Rows from block 2, named by matrix and row number. Rows with one number belong to one neuron. Each number is 500 + 25 x the weight over the matrix's rms, rounded and kept within 0 to 999. All counts start at 0. Numbers have three digits each.
# fc1: MLP up (model.blocks.2.mlp.fc1.weight, 256x128), inputs 0-127
# fc2: MLP down (model.blocks.2.mlp.fc2.weight, 128x256, transposed), outputs 0-127
fc1.86:498522519458514505492517543526473511495496541493537486489486513531466525491495500485470509542482482485501528517522527494480508517538522506473509489511465495494544529500521474523526478508482487481475522471515527511531478513528474477504487553496516495505515495522510510499507488522523526527514485512501488473486525480512529513511489508445536519480503498477500525489515514508483520513501
fc2.86:491452467473510446501510589513500484516481455496470458470494492467485504532505508504519526519552506517515466508528557505486483479493483497465526511468464497516505473522528511546532461503487562491522484489478461477546541501555467462495510494498466491514477509566517492497494496497488547486507470542481548474524506470496540539455475487489467485518469506473475493524491492462460474483517
fc1.87:491485486531517599494514516526458504510552491478502493487545524503505540523498495493446501507486470485522543466478524512526503489525495503450555441542505532513577497487497498526538486493495504565489486468502493468462492520494480525453526487491515507493530513489498522528490486488453524510520513538492447516509498484470451499519488510536480461467484534511481499529546539490497504448519
fc2.87:537489484479482509532464539522512491490497525497474496523499542483490503519483518491517540470498535469509555512498512510514477505488497464506459521552495462486527472508483458501509519527495540516521482492516530442502512508515485506516550510493491519453476521504552507484489494470539484484540522520512488508508457530538518513434508506501511495525506500507458500460499523497518494477505
fc1.88:489501507498506501487520508469513456520489488506488470479465511522510505495514515510512484512492502502473495507526523502493494522544493512461485519557521513473483513507501494514498524523492497535493511533533497466469468479506462505507494511503521495494521471507453488511499516484505476466492494538482489500494464481500482516519484502498473491511496501520505463485487502488513512490516
fc2.88:487519496514490487506507530539524477494495462517499472520511511489486488526470509522497503484513514468475512505516490494504519486548486531480512494483495520512503498524495520463482546503519500517495515514480492532509534501515500560503513484517519493492504479524505487489489494497495481513461494515499486518466503508502487516512516495559486493468513503456454452512543491518521508571517
fc1.89:512437552521466523483464525430467514484482452491528503505467551475540512522502450489454456449495465509533506484533455495462539472492506510520470445499524468539551509443516564470470488528498477494530518501499483470554440494469508483492490549510471516500540555499479471483510492465501497534482501501486493469505546515477502520500542480510483509504503481525489505515542482485489501518480
fc2.89:551465485537472514553549478510508458510538428535508523508556535463526531515474459447566462474472472493590497472452523488495509552547564508501510502431512473489504500501510537535511472501480524571531473501435499449505500478488489487495467530508493496496463495495525486509498425502502527494517512483524483495491532514498484493498526581482500530467493502588498497501498529464471482518516
fc1.91:468492483521526502478516480477521477498502498459526498489493476505493453534509502495486507514485497512484498500483518511491517487475485503487504506491485505520509509513506480486491496506494479500482487528489481533506492492518480486516489463480491499508484477497500492477504498483509498489490522515515504498512506476494512479493460489515489523510505497502486538488518508508499496493474
fc2.91:458518493513505487533531459525483522492517513514490498510502490492519495467484500505521489542489471486528499504480515510482484505486508522486480488545481498543483482492490535532491401496495511482492498552526513474504491481499488446520521531495513500506492489464496482517494534499492463515490507508488485511502491474531518485487513491487488499523496487483504538521553488519498581426476
fc1.92:516515502486550487527481474483513501490504504525523491467458482517497508522493511499539481528541517463464494478571511486498490471536478529472506502564525545505444501466498477529493518526521496545452491509482499470494471494494496501473543496502472450477504549496517478466487514514475466496508457506487481518507507518486500571507473491501524460510524489560487518480528511510513523485527
fc2.92:474496503491499498510453466510511492540542495514496498512516490502496476511481515486488494500510483516476523476491491507494526511519480529465500494470527489510492541497501540499507525535516522518522461513509516524492521496486503532454550474497502498481508484491427529553467491516478480502457472533531467464522511510499492511554503480531487550478496502527502489520493509496522506495521
fc1.93:496480498510488534502513529510473488538505481467459479513531507482481479505512502490449497489532457499528464497480509462525528496507506484473501437497494485511557474492482542501526524501492452488504528502551500478493514487503489509508530477472482513524523513516494486489525481483497506485535520491516533500533516472493449455505532465527481476535518500476511509534552494518475495468483
fc2.93:482502499508513480475486520481483518507528514498522504505509476489487499472499509495508535491506534478477508497481524490565477487480495494519476543477477504456495504472481455484519510536486543489517558489458528482527523479463484479541509499472478482448475481510492455500491506467516443491504523460518493498523512492507518496452495513501500487501488486491512482466482486525514503506497
fc1.94:486483490497480478530482517493488487533524501558511490517541477516437555492497480499467485484471499482510508558493498526494522518540536488499496524464504485482535528517537499504525437521469544497471502480470525467502457528545542508459502511476549460525503506504544552507502505541518476460507470484488550519445540529531522540502481492502501503480507508452502512506498439501485502489476
fc2.94:478497518495492470484503493486504457475486482467484511526497481505479519483517508520479510518523493526464504541489490505507504476517412521488494462502470480533515457464509536507525472515506468508535493472488482497481530466555502513478506514500496502521516504501505522513503490506539480508531482492464498491427492539478514483493496480483497512530493512550502506499506518505490510518509
fc1.95:496506494508505461520537523489533493481479504501494459505494497500466516515513532507491526525517504538465512468509492481523510496497472501503452511529501516490499505450478467503486507525478508500481494496477488495449489511527526513546485495492481519439509490479500501515491467499507468528487473522492492497492510523494488509540457538476488498509486472497529498525489543485475499512482
fc2.95:534506509484474509517530520523518519529468510465494472460463519513472525479499532521488517492497501482509485473506486507480491500497532495507470514500505503469511510476488527502500475509448470514496484469542528488476508474554516497518521527477532504466529498509507509494473486520487492530501457522499499454508478487523492475563512538500498509516522481498467524490506526485476488486510
fc1.96:483525523487481500480498490482551505456486485496459499489509510464494511493459529526515474502499480493476497463489516480516476449548455516511502484515527605516516508472497497500517510513511519497500466483499464501565520494515532570501546493563508510514519509516512489502468510474498472467511531507518529518468499484479511497523494448476533515460534536479531531520473480483522488500508
fc2.96:523484489481542481521510490473468486493460534490557485525471540498470454430469490482494493515512493507493527511471480439526475486490502506544518525542486450515478524494537487517492527521474514566488519514501509495493491514481526508545456484496497490543493495504455495476554508479528524568494552499500518533521564471519511449531531474474470504451510548492548495517511475534478488519463
fc1.97:485548498491501508519466489499458518493461545532483447517471499506497520476528477504473523510458463500498474490515540517505460513522504495486493508527491530499503510526516540520499513503489491472527496485553524495514517511483426487508511493504462477475470525437482555518507497473536557503478500527487530447491482502515512491516482493455483526488493504491494467510530462525471495557498
fc2.97:542572488491500484524532541463545512487531485554533464486553549496433503514497456508498532469504491520457432512457515522481547526528457534462534549468455538576496479553485471469486529531513474508457507493441440458503545589474540497515512507471499512483421466523515488507494520514494524481584523449438528474527529483539530512459500501567525477427486518441520468524666508498521430426436
fc1.98:495516468488463484476502504476504505514475483492510450463505471492491470501481536520504519529484513482503495513507467513476555490480502505490491514522508477530456514500507495505520479496497502497469506510524470480482492508487460519503487517478504485526527508486488530481472556485506483476514477493488470488518483491521495512517504485489476463512482468502530476497471508491485494535492
fc2.98:481499568516517482473500501491508506508461486461488496528484499497490489518508490481474530538481487499537483531501488504504441514520475514497531500449532493497535473514501509444516552504525484501529503503463501522497511503488507559522496490500523504526507459493506514513533499498487511508494510448505498518505498516494484526525524494577488519470511494531484445488489491555486531553498
fc1.99:493589534523530518484491498498483472543495498497507549482475519501472488460503518528428508489509489437529507486535542521491462510519501483539514538491490489494451517495490484515465514474511497436498490507495504558449506441521459527493519490501506472521505519455456520492521496471487484548485495510552472491515500500507503486486496553514501533490481516537513509507510511512522535504515
fc2.99:488501500504506489509506536513497457479476494480492514510520514550524491538474524504552492485522534500498503490504554510485521510476499519509493489469510515545487450514494548495476484479545513474497490455497498498481505459536506502470496512489495506520504492479478519502519526479454528478497503507495551537485495531501504477486528498506528490515523473492485497500498517488493487498470
fc1.101:448513483516486517471536459460484569467492536488499508549517526530504475506535514531497473537546494507502529491464509509501464512470520491464526542535467474508504493505518472470478490494485513484501480469542463511517485463543518510446446530490492540508515489438504512536528538502498512453501497527467499475546468512493514468500474460489493513496513479470537558501457506529448503507521
fc2.101:549496514470478499517489504494557506556505496539481512465507442495504470488450490448510429514559505473523544523543556514497512491508478522494533531507526525471479489454409476456548468502480493497506491464528495515533502524484560495544425505491534546516494479447493455478485510503519486439520512483501545468485529443408465461445508524542484562477496501461502495481479535525466507511488
fc1.103:527480488512518513470468463488527527477479506459484507510507492525482474506475470502520485488520520476476470479499491464512494494484485514513472513479467568484495504549474493490516501510486474489544525518501460463489460523520493489515542506482459496468493490507538498476494461507533516537492533477488497511544513489494505468531529516463506490463484514506514481468509469476522459508510
fc2.103:537502504499520476520499495483496509545458442500470472503512509481472510442495497526505539504512452588497492537523477542501476505553497478547470489507486493522544516467534497496559518525523503505439441570496487474510495483494463526468497503498473459506463507529505481494464493476429508456485493491478467505486494505463524510512522491505525513476494510500573499519516489488513478521532
fc1.104:489533495492533524453438499454482487563462502495509493496482501486484513484548482497452508450495466504493517487458499472498494480484517491534480522507484533506477476547480523587474490474446498494495500466494543502505494484512485485501515498472516507488472518508503561482507445476517488510496500523516453478495466484494512506505489513461526519464443462459484516525519457490540556472488
fc2.104:517560530480497526485498503496494507459538504566535480485535491484502534527511495489525495463521530454444523547499524530497498481469539487482465539531492500491495525504468501433539511508499459481519503492523498491492479455517489483505495494503489484497426545515512443512508571483524514531460485484458448500497548503515530522525498524541508487470505503547495492515505476495449516508480
fc1.105:444539528526521471527505473518484568527502511463514527489489498504441507489525491512546488508474545454499520478522521520456532503532474466528476520471527508518502484505494494511491499502464502508496480515484508499459489536500448522509519468520501525510504531527493512536507510474480514528500538490498466513463480499505458517506473506471533476487461509509539509480473505450513504528488
fc2.105:477471477533517438519469503536496517454496456553518498492517488512462446522509497507508471479521452540513517471519509524457430485511532496505498489548479524518498531511469526504491539486466531509500441510508468505485496498568493544521520551507492480493513484536504513452486539520504515516531491498488493525487479513507468472492481481478501545500512519466503495507511488473512499485493
fc1.106:433501523497501531453525512504537500524498499483486485501512504521506484528517494508512485534521480507513536502488538506492480495496498485482499497529522449489512504521506508514506521492499518536511537525518478482561473495513493533487495517508514501527505508486459532489510460479497521510539460514497498497506495457517456520497498452534516489498468450545576499526465487481499512523490
fc2.106:540480476533514519505476514497489496483493484475487508511527525487477478540465493449487499473525529514436514516546474470493501485467476533523491497496462487490506501551481512484488526479504502488490496499547555474495479431487474482530500474496537524474467496503518489509524507519517498501508511512494516470568517447434500483471538481518513483521515490507521497495516492499509496466480
fc1.107:494513540457521457482484509508542546460498495544500456527466536550473430493484511523504439575519478478490493503510518557509544479484441495535524470477490436428405526541500499507465536494476494548459522439473505499538444475477511495494526502503516473450493475475527509503498499457478526482528452516493513508524507472483509529489488466515472470466519534552492532523462472500468471523479
fc2.107:524508496541485508516455473496453479529463550469519496491483509516488532501484506492491516525488509487517532460519460521439561570504453516527457430498423471494469513502451497483512480469544432586519499496455467506490503524444491507457500475469518546479522533521507516516513473492521466470495530502549520522521509549433526511491484510496489482524493542474449502486501528492563503481517
fc1.108:547527436484475505469491507496519553523515493551521499527499496538483529464502518541537522536509486520540540480490504478489533517489486553458482508516453530501450542492486501505461489521492478489479490494489457513501501491488555511520511478489508483442535512501500465498500509512487522477472513517483537504492505533526526511527502500495523509466506522504495515519499494511488493504506
fc2.108:553487587517440544510503525498422485460485487496485523420495516511520471447475508481492490492513479522491423532530492411487479496584481469519477488572548515511500459525461522512525458517507475467566474556537517505518526503491512510476483513537478483483501516511557530434540500558468478473461482481558516457477494518453513529521486493525475519553475518522480499472504522458460491453467
fc1.109:472472582487524530480493509511485465492458524456512494547517508511493440499507511472520487497508509494500525483503548552505514505503475496479517524520540526494531556527518444501534472509503522483504485487542491498520490496415545522482457502551526513524524510485534519497481496439488536562485567555488543511486491429479492480500487515522488538504507539493513513466460523473488496502456
fc2.109:498482496513486509482478494495519462482522532490508511517546470517502474496523506479501460489484524450477494489533453524505494532472510552485501511484511537511487505514471489491519498491556463454520492466494513519528490486547562521499521531485478510470488507482499492481590517504526465459492490516476481482495516502501461462527499455510508466536529476520480508515502488495468510506532
fc1.110:538477511448507523533496471529502451506533457536532523540500478487551533490498510464521519486487466506505447506559501490501522473496496496484520472543475488521510487519510513460503470522510482489513429490457507503515514465478500505504512511506473487461522487510477481512484483538494516516511494464481495534481522517504501538481521500493474535481482549452464497506548506496495514456482
fc2.110:502506491465497538538527479504495499501517538471487488446459469521509497495489527527497504500493531483542535473526507492492494526497512494509513513434480508474509502523510500500523456516508536517499445508498512521507489503461490491467525488509492503492516520506521530504471486530506507483551507500506490513519508527474487551483538509490492491523492511487467507498471496483512503530487
fc1.111:480508509485479473524501507478551471524503503462510485488499471513541504507496541502479519456476516543504482504520498478510505476506463501468505491532499487457499492491522490526512520474511513505555447504505493519504491521467498524508503465501510483481503504533479487476475443480514520510543521539484535546490506506499491491501512496523483508473459498491474481500516515478528485473487
fc2.111:517505499460480470522504528496532507487497458516502482496468491460520519457508554495475518489492491462525503474443504479498491501532500500488467490463493491534504490482500527482517508498521493502425455533487524467512479531510483525484532515495477461481499504536505475517544513503491520514546527461469505531503468511494483493496519472478535505502527499491517546498485502515507475514508
fc1.113:479458472529503560465506518494487510512467498460453465501482494515508531497524497510460480525505489482493480484482509503447504508523464497470496469547505516523528518509521503503527547509500513516489483498513510447549506486482502504481523517505523523509512460521549516503536502448508469485514506533518529467493494446455451443500508498530472492499502504508461530480516499493547492523502
fc2.113:524480586468494586469456523483482491506474506510543442411485492529483530532472511478510508491542522460536485519482421570462490427533467480457533527518575536533498472505566495499492516528423482546542533511510508467563516485425534524481431538480500477481558463512534499488537508542523470521486439506503534516538465462508458507513511526520497442490537530508491498540477509508483499491456
fc1.114:500535483503522534490486493483495521488491517460505520493442521530500458513514479538499500519539536513448511466510530512495514481494486483515429496531509502509461510494480482516464495504505461501484508504515467507513496529524539469492523501515509439438502523509501466512487521477506525533462502507491427511494466527512509523487487526526494515472533457514540534531458501468549511552489
fc2.114:448513500518533496483481483494464499479470513498470469477539559467468475486499485486495481495525496451509506425474532463479486488500494490465455536532525500484479484514443493494493503490527530501512471489483533485500518481517497504438520510507512479402500514515517505493486497543506470501491491518511499515473477551566527494538486485506508531476453524496482508460488503498492506493515
fc1.115:532491528495524513491495500493488512482508476533494527497488519503518536499509482502540535464459490483551485506506523529475520489498500525461497490496523507518499503496476533538535494506526511529480505521487506512525526495517486535507487488484520527516490541503440498466492479518529476528539493502534528521475550489471497538451519497504493465482511515526505472493504514500479505481532
fc2.115:500508487504509508482466501489499528557494523444499513489487526492524518514487487496486527525487505457526494506506524517463494517502485489508526495500512504511507503481497454480542482494504502528516507496511487492527520470519501517511501484485486487524507484475497522528487511482483499502546526506528537528479485526494513507462505480490493501525496507519566481491499506509503497484511
fc1.116:427481519503504462506440496508472502492443469452494473524515513498495512470478493502503494513506479460496507481503527490517502474501462469543483504514562546520493522486504470507518494468500527510497503500517515522542475483482489499477547495538511486526531468528543503518444464449499553536488549509561515468487505471513533532507511505499501505474484528509539511500481477480500506515438
fc2.116:540492497497506517492522518503514530477479526531427508485505517562509483507540496526482510506442534493464513446517509485515468531489477485538538490505495520535515513559513517496554465485502483540492569543470496459497545484548526493485526502565497499581515490485509491467535515504501512506525559502466489496493480504484544493548508510489480502503546501487517494471530475480444484498510
fc1.117:495486514499553478453459507484489489500491506516491530501509507481471476483486474476480530494467508492503560493437476484507456491528452491513468486494491484522523533504476479485480510524501482526494492450516521496504504499469482506476520543486513536437524514478490497510497529491478504493540474490456534493470504527503516481496475497466491487495527479451501549507526491491504475531522
fc2.117:489495503512503472514448535530489504448501479510469456501519513507502547478535499500503494476482490510507496512471484506494489490510500430513492510510454514443509514483477510503521516497442475494487517496439511514495486486461464475473494448480522505484480527525544497484479513540518498529483517487494520500493496511494535535497490495503514480510536478491502498478484496482491518503516
fc1.118:502470477500499469463463435541432536483471524490470461481533506473459480479473518537551503500488534464492512453537510509511532530476520492478480453504512489514498526485457499487506501448514496483522504526505473516506521553493521510508460522460475476491511464528494502488483543513551473499518504505444507475471522507497498508491495505507533507510466496470518538522496501557505518498516
fc2.118:507466466483517548520447502435513478526481469467497486505466518497472468509496515525434521474477523490587456535534513487499477518478567480458553525467535514495445571550466503464523437489531494480492504456501488496487521600500543535496468493510512525507464508493544559505509490501522507497548502530464508490525493466506529467475490502537475491460492461508499514512477509476521529472505
fc1.119:576489486548475513502504512537514513535583501502501476469478474537480506479471499520468498515515487477486505474515480495524479482470500522512498495498492528488519512470518518487506516488519504455511502511479476458469488515504487473487475481477511495468481486491507490488511498468488440483506495499472532519516518471469495486524478524461469460530545521471463509529549514510430472432494
fc2.119:495490493527484480503457505526526525465537479518503495485526527478522522496489487498527534479493522503475531499514516535508504516503491467513517508491505473452500477502535478488500497524531499499472494567539514459518510486538505519493524482499443505506466482478494529501483521494500496486524508500479513492497521514491493522511487523524506494534517511487529498494509485494470522491495
fc1.120:570494507555508539505480499475480498493556501466535482494469506533451520477531482480494477492503506492459557476481526493531499507473469498474523461500516528501528517474526507496489468506518504535491525521529505488457487506518497498474521503493513510497504498492501507533493533497485560504420539518522515486529444495578513485517452512483449527459480575458464493487482541521504498480477
fc2.120:525501564510516530493482477479513510532558521552445494557521538492484518476486473518510462502522513511480487497523547481528537550490509475467498507468467503462499515434517510501506478517490503549508483514528451556526481473515532506502513461481463530517498464479494492466443484499538490506515476504515498452518553491469490504487496511495524478517521444472545503487505488504494506543481
fc1.121:489468471479465517507468523506498513487482467505478506507520532508496578481497491531543534490501446505511501498473498529471486510473509507478463484523499500542547489450473500534485503493501479506497491490524468521498524489487528530482537490484515534498524469460513495501526465492482515504467514484462467520505501513548518506534506513493514483496484513478530514516495506507500513510521
fc2.121:544502458466470494505472502483513476512539566465447453468499475479513572447491500514527482525500422471504509483491549488535535516553527530505500538540484503485503550500449476520518511511540567476505488519464494581475549480546563524489506478512503515459469493491526493515498522508511486470493525483486519446521544542468501474518415481510521549558507524467514495555495462507468534490544
fc1.122:536519471534518522503551491485520526466486491552507500545488475504534484508553498535524505460448536470507491530536444486492495506496479486496430565503481500503488506469479502465472481483517510487466483501452537541499531509462595529493525512466520519472491495463466453458537504497499408508449514467429495487471531574479524568490483550440466482522521481561460521528488511459482463490540
fc2.122:488523530509463513481531480499504500488524499502499516489485497454527530465466488510489513505501490487492502525467490500492516497494491500524504498475487440513523498478497506497486496502507491476490513515497507519480479521475496477525495501535493473506509485511524543525479471501484513502503493530510474522501502509502488525538487522495485505500502483512505497493510510485498502484529
fc1.123:497480491489494518534524486541491477495498523502507551544499488518503490494521494521495485514491511463493507502492478456500437544481527480480498451514483503525478542515498469441508508467496477470531519513515479503516499505505491477499481508507523459522473472537552472489460540485522503492471521494494521490513505482482486506488520478510464497518546513502494472496500484502493491498462
fc2.123:458500480475516514526530470515484480501505499445496540492510493515490525502505498506514501494501467513503478480492462475507520479541492500503490521479502515471473437508485513537497538486484536463502529517483502528519468527507493513541541483455462473520484514540461497496550513487475474505496504500507531512515499467516462530485534528532537472529471509528485484510507485503514502461484
fc1.124:500454543468523485472496505532449486484513509487496523506494527521506483534496477517552499512505523482486502506452491490485511514527499516470516469486467452486524511491527525473504500503486493505498520454513482463433481501498467473506506489521464523544531450476508525517518508493468547510479471485537480506510474484520491509524485508548470509521539508439523508488473538491499475475482
fc2.124:487523475481516472482493462506472502502506466472512506501489479511527483511486478483489503518521492518467538530516503500506494504471516534516544516464511475496495508508521462475536538491524466483495528467499511511448486491483510476522511499553525495535533512486498527491486488514490498481494499495504505511495492467497513535543525552513537513478463475494504509521511491495506490443498
fc1.125:565513503461523471520511461463494547501514503476548502463460541511461530497456502510570516524474496515496504462513478502533550481486494477527485523467498468474483526490511471514478486488450509506498517482483483528500469497503537466519472525563520475490526512486454569483523485461521548484507499541577463542538507488512529490556477465488511470489512520478518526528511488514520461552481
fc2.125:530504523496490528493490466506495484496539483500469507525514533529522511470537477490486519489517468491507487475479491479475515545491497480526486491514458452518535497481506497501521472475478493518514512494505503501516506517483526462477482470554512506474477533486546548527468485491496524497501512504531463510493480532502499468532491476506494495527484470501491495499524533487527490473500
fc1.126:472495496472507472502520528528477533508478478564491516530513509471498466462491506496493535483495490502519472513465513487526524519502462487485482505507507484496458522495528476474490492489518479437505553488513516498446505471523521488515494466460505471513481525525552501486548488519493508460503483448493512471478505515447485479518497512481489508515494531482498517498546515484469488470525
fc2.126:530495522480482494497540528522505544470485482497495467486464493483485529491487522473502533501500508494499515529523550505513481524491486537503476472490505509508520547507520508484532465502496488487512539486464483510459500469511494481530497540538520503529505490516531525477451467502449526526513499489542501462475525515526498512520533514501465481521525530457488500464469532489511483485512
fc1.127:506500510509496499502471494517472508482501530499532515565500521507525533491511472500522503490508510510499489540485511488499493491520490490534475519494506494506539494505516503485521507508511504462513467476493500517540500474496547505505474508543511523493516517510485516546520494522509495534495520465506497537478504511516521502505541508476502504488515528467484539497475496491473496490499
fc2.127:514501491465486472518458505476504527535477506513459524434500512496483557502503461497510511514498491495500495528531516480488506483487536486500490504494521511496517516504516513500548556476517519496504453481485488520518499504523514523480491503519450510462509497523502511475469510522506474485528481544510501523497472508463531473501523535456525499494477525482519551504491502462490475511504
fc1.128:538480475503505542484503488479455506496476514428502516532521501512504492514519491520526520505517491476493496482482512534485530506475480531507471494538469495501526512531495466484513495504519504537502483520540454512465494501520474501505508510534508532482505498486497490507511472488523557503445539532505484524503458478522500463487503494477516501472489519458530489493473531491499489507487
fc2.128:519499544514458510493543532512469461531557500491482535496514466504509459475509493503508478512504533512486531487467500511488478520502483521470483502452501499482480520521494505520514491547510481489532498466509466551496490494476530469521501448532511516553509477510498496434477508516473505431498476498513494568494525485469509489460507505502512494531543537505480491490496517506526498503547
fc1.129:478484492508497537478520495512476504496487497466453487519489482514501539466498514518443508503547477522532494514526509556473504485496523493500484517472473420473534467511520491511519528508530515461506485496518498476516498481492472506514474497484530494518481506523545541532473462466470477504484499517473532507464456457523487490494483500500520494531487533529492509510501477534487511528467
fc2.129:524523509516494519481480496500531524507525471541549473494505514487476530497528496496483526480510517484487499490500502516504494492507491500495492508498494467490540545466508476497538495512504484502476508529566531519503519491464452505499468494493511516493489529515491541494487477497469515502472476510513476515487537516483484562496522490509495471455514521505477512500510524494500499518481
fc1.130:547516504511505494481508480499526498537480501514529504522468489504503490508512473527530492494505527491482511498471472466502513515484482530540444502545482465518447498500521486475449474497532487504528532504550507495516506473521515488513509487497520504468472486507529480496480534519458552455482474483495512509550475527519513480507487498514509525534532534478506519530496495515462526509491
fc2.130:515479506496486496494531470479488526470465522500493500489556465533501507485465478463517512502532481491485533482517479487499497542526520473518499499477487470481527512536493514484489505513520505535515547499483463465549503477480499490498542487495516528492482499479508523494515503529559484521499518525503511481561526509491472457534487459516484468489494518500491487479488472502462507479517
fc1.131:487498497509500472498492471494516486501473485473507482496476502475573489510505513495522508487504530492496528454483503490477504507505482499473499537477505483498478492479507496444500516505501492523481481530483484514489478508495499481500492480510506482494448473531484487486488524496486468511494489499534521508492492511473507495508485512494482470503499472490480567504487489499520485453493
fc2.131:501510483489502482526509534507491473508480502487492475470473513501506479494488538469468487438498441473493476498487503493526493501506505498503476480512467493527515530441525507547509522486493494518529475535507486509501510545518503481500536512508442450506486516470509460513500534508503490491481505530532515515506505491533515568526517517519487523463485494516499532538511508523505513473494
fc1.132:529499529482491528501523527522487514484480485510537482482453505495479518525522521517539483473477506454505494511485508514498518517516504484511484503516506511494509450483489492495480490511503513510480508530438469503531528495509506554518531481498548491500484482468494528513515494477489513523449493488502476516468474495491488547472484497508479472531493504514521512554513525512441457496505
fc2.132:493502524543531540546481490499485498494490530481536499473476531484494443505492510488484502485441546502513516494541569521499509496471496446489487522486474542449485463469520452471542508495495509530487512512527534478492499460464527514510462483513481486496511466491513471518489472481484470502506496479465525506484520465483498458521508503526479495518465503519507492493476531499484503529497
fc1.133:471511484494458491450497496476463513506515490569459521502506489507490470515499477473477494434552531485514522519421501491527485531503478500501485466488515501473499488497518499503445506547488500531510491473490505477502514492494531511520528507445492500503524520487522501477485515520525535493501469473503487470508487516526494494529490509517479507505480545498500532510529482504503476538522
fc2.133:535491481505564503501504469481484534526493494531477513534455489491489530489528480521508485480508506517539508480504511490517515501540486507526519485521474527487491522512486490493482497538492476561499470482490496513488488491531485469478518464501487489480468511498511475512477522503544537524491523472536503518516494488458497518495513517500528526526498506493501485472535473508515499516488
fc1.134:488507461532467504463493530571523510495530497536547503513523506473584504513510483517519483505515481493552524529449468497517479517455540515522517492455531495515459519492470535446490528526511519467543514497499540494507553529492514502485499512501525489515520461476499512468484501491481466505499484474498508482499499498512552526504532481524523507495468491522504458519490479520485453503509
fc2.134:521475526512484502494459536544505442496530505504483508504512541517546507471464467485489487492473557512515503524487478500514511479462466521485537510520529495490492481480474466469518529527476469503473492481510501514518474504525495511508517465510474502510497523459490490548509490489506501523487510546501492451478491499534544533491504493543463532514545510553506497509505509506479496474507
fc1.137:435496490503515555508506481494473544514538532506457508483521518519567541475474498527471496511490499515507448505479496470484468483509496475496478538529535490504492479520526509512495567486519505455528517503516452429533515472530549488515466559506487459500525507515522540509508444468515466538571492510510475462531524478476472476478533520530472477470417443533506511470526480491547510529512
fc2.137:529486526482523510493483536483461482479546520496517523456444514496490506512512530490502524494502544488505501468484498433466525461486454496506488520511534490480485502546499490531466510528463524474540515479536545523469527477474496502525509489514521462524512489527487533491500522508518521512438502540539511464513492469509523503512514509462492480503507542507477496526494496490506507476523
fc1.138:511501562498505535489540489470488494485493510435490504487467504515492489533515498513529473529522503467483463468519534491523547512532460522451510458549484548515539511548516482492535523506506526543504535475520491502524488457543486525482541496557514471496488538507467495479470488491552513516508503520520535485519540475498486496517504461473526517478518543491495514525492533486527479495467
fc2.138:498501484475500538485548504486485501516503510523511488527515475500499501512524494526499480500494517516498532472487521533524507479481519554497488506514513538509486550520501441503515493547555498530560520501514492528553513509476556492499549500581448492534489512505526469554474506460513472490478515510485471472500481497427445499530501487505474494507481519495497484484501509486456516513515
fc1.140:462497548497503493472509468448493529500468555463496509508557482509464528513484556476468473502469514477534533477550531512508498447490463474510542502500577536488565521505548471505518488494478526503506484453507505522481480489477518519506535521527459525507498511497519510549456525421525488523452565539555519520481455458492489514505474489486503499458481536502518491480514508463502482538500
fc2.140:504519506492498496474547464491546525491484452505468508495458472480476551521538530517475491529564442537500470513477524529480538484495515565478485449492527495498511485488549497503479478464462533531460460491534518479482443519534481501496501477529517508457488477530498485469451476491477507508498478523548511542530502499513498532466478494505483476492535481502495515490491533516528493501545
fc1.141:539504490483505522514464460516478542460540537559484493521540478531505536456546507513446492504521505506503503509538509480472461487494470501533475527519508504524507509552537493512517481520500514503524514510482488514504522515525470502500525468471495488529525487516550532519493452513491506483512475515482506491484496536490531575502469501522486488531464516465451450485500480464520534528530
fc2.141:468490519488499473495476461474484461471526512549515507547522489536464475512506495476528500504528500559449548487476484484492518479519503540496478522478465477519466476491503505501489520509498508467516479466501560500479468438487474479481523507517493478514464509494485524497490515515518467513465483500515458514502530487524459537516467490523472549474480484490487526515494493492515491535513
fc1.142:477506447518457520446483513496496561507477448537501510484537522512520486483477484475510484492520509536528500516456470500472505550509471488520511504501516486480482487517497505501435521505553477476485514489530516419503501507493530495495499457496496486509502427483541488471523496455474476500492506481504545494519511493514485511471463502523470494522509478490506518516519466502472486464511
fc2.142:462515479507508534477487524493519489536467540451501537528498566476502466514475509553484499509496519492477494487469535534500509453497535518526511503446505494526517530484518498490460492535519474474485545490487504558493512537489498476519501547528459497515507527482488454515506475484530475503486557478487519444474508466504490490536464513510516503486524446527489501492472497495482499492493
fc1.143:509524484496519462481515489465543545527511546456496529500507520517487503537479505524558496496516518475487499501515523520503504462488453483495468540508509545464478496496509467497471442503452509495517548490463491492508488538514580514511513501518520489434473501499467528493486480472504557524461494515495436529482505502548496524550473485511477507436515450513524512524460529425520520504508
fc2.143:515497526493564433501508495479511493494507495510496421443507499449506502456493490490487425492513482519520464477521506505472491498509532532508517555473497531460425542484476459473487532505490489555525476452486439492536479478446519505482473492486518510489517460516489503518528524554541511532477467506518574469494499476493504497545472464513497471478502555532495491467484488494512526501491
fc1.144:486498513472500490491489502483564494488486475508483525538468532545538502470504508499499502500528488508506490482468526461496504465475498483517480524502443471505436489521475489515493512488486488534487526477527498521480471512546525480532492520491487478498534526493464505471506490503484545492498467481534490552484527525467537498532535509452501496507459443513543523548438519524517502479496
fc2.144:519526513492509484507445518497490488515497522486530498484518508497484494531512461496489505533501519487497492485471500476495513518494539506503486503520486486479489509500439524509510520513476500542534489511492481495493503465532526501545506500501487497524554489501524477519488493509533530504504466502497504559487483488539506470573510499459511507484526509521513501463518464524508490464480
fc1.145:530483513490529538519470492514543508513510514478514499506465501519486490494504502537494470537512504494470481488529513492498534516493468486522489481502509484510512532504526543493513518486483513481478505485486512476504518483474498495487494509523470446496495535509486479495486495456531498487484520509509492469521567498471497512487490503498512508545485529506472482486513546508502495488479
fc2.145:525505475472503508471519509498430537524498523528467537482515522470479519471507485537517523471469497512521505534527525525511513510508471513496529530500477523507498512506511569502517524568483464538506521482496497507489525501458487469469471465481516420474474467514503509560481513488516490518478470506465515508487474475518514538522452559508526432501553470509478499483529460522548514494494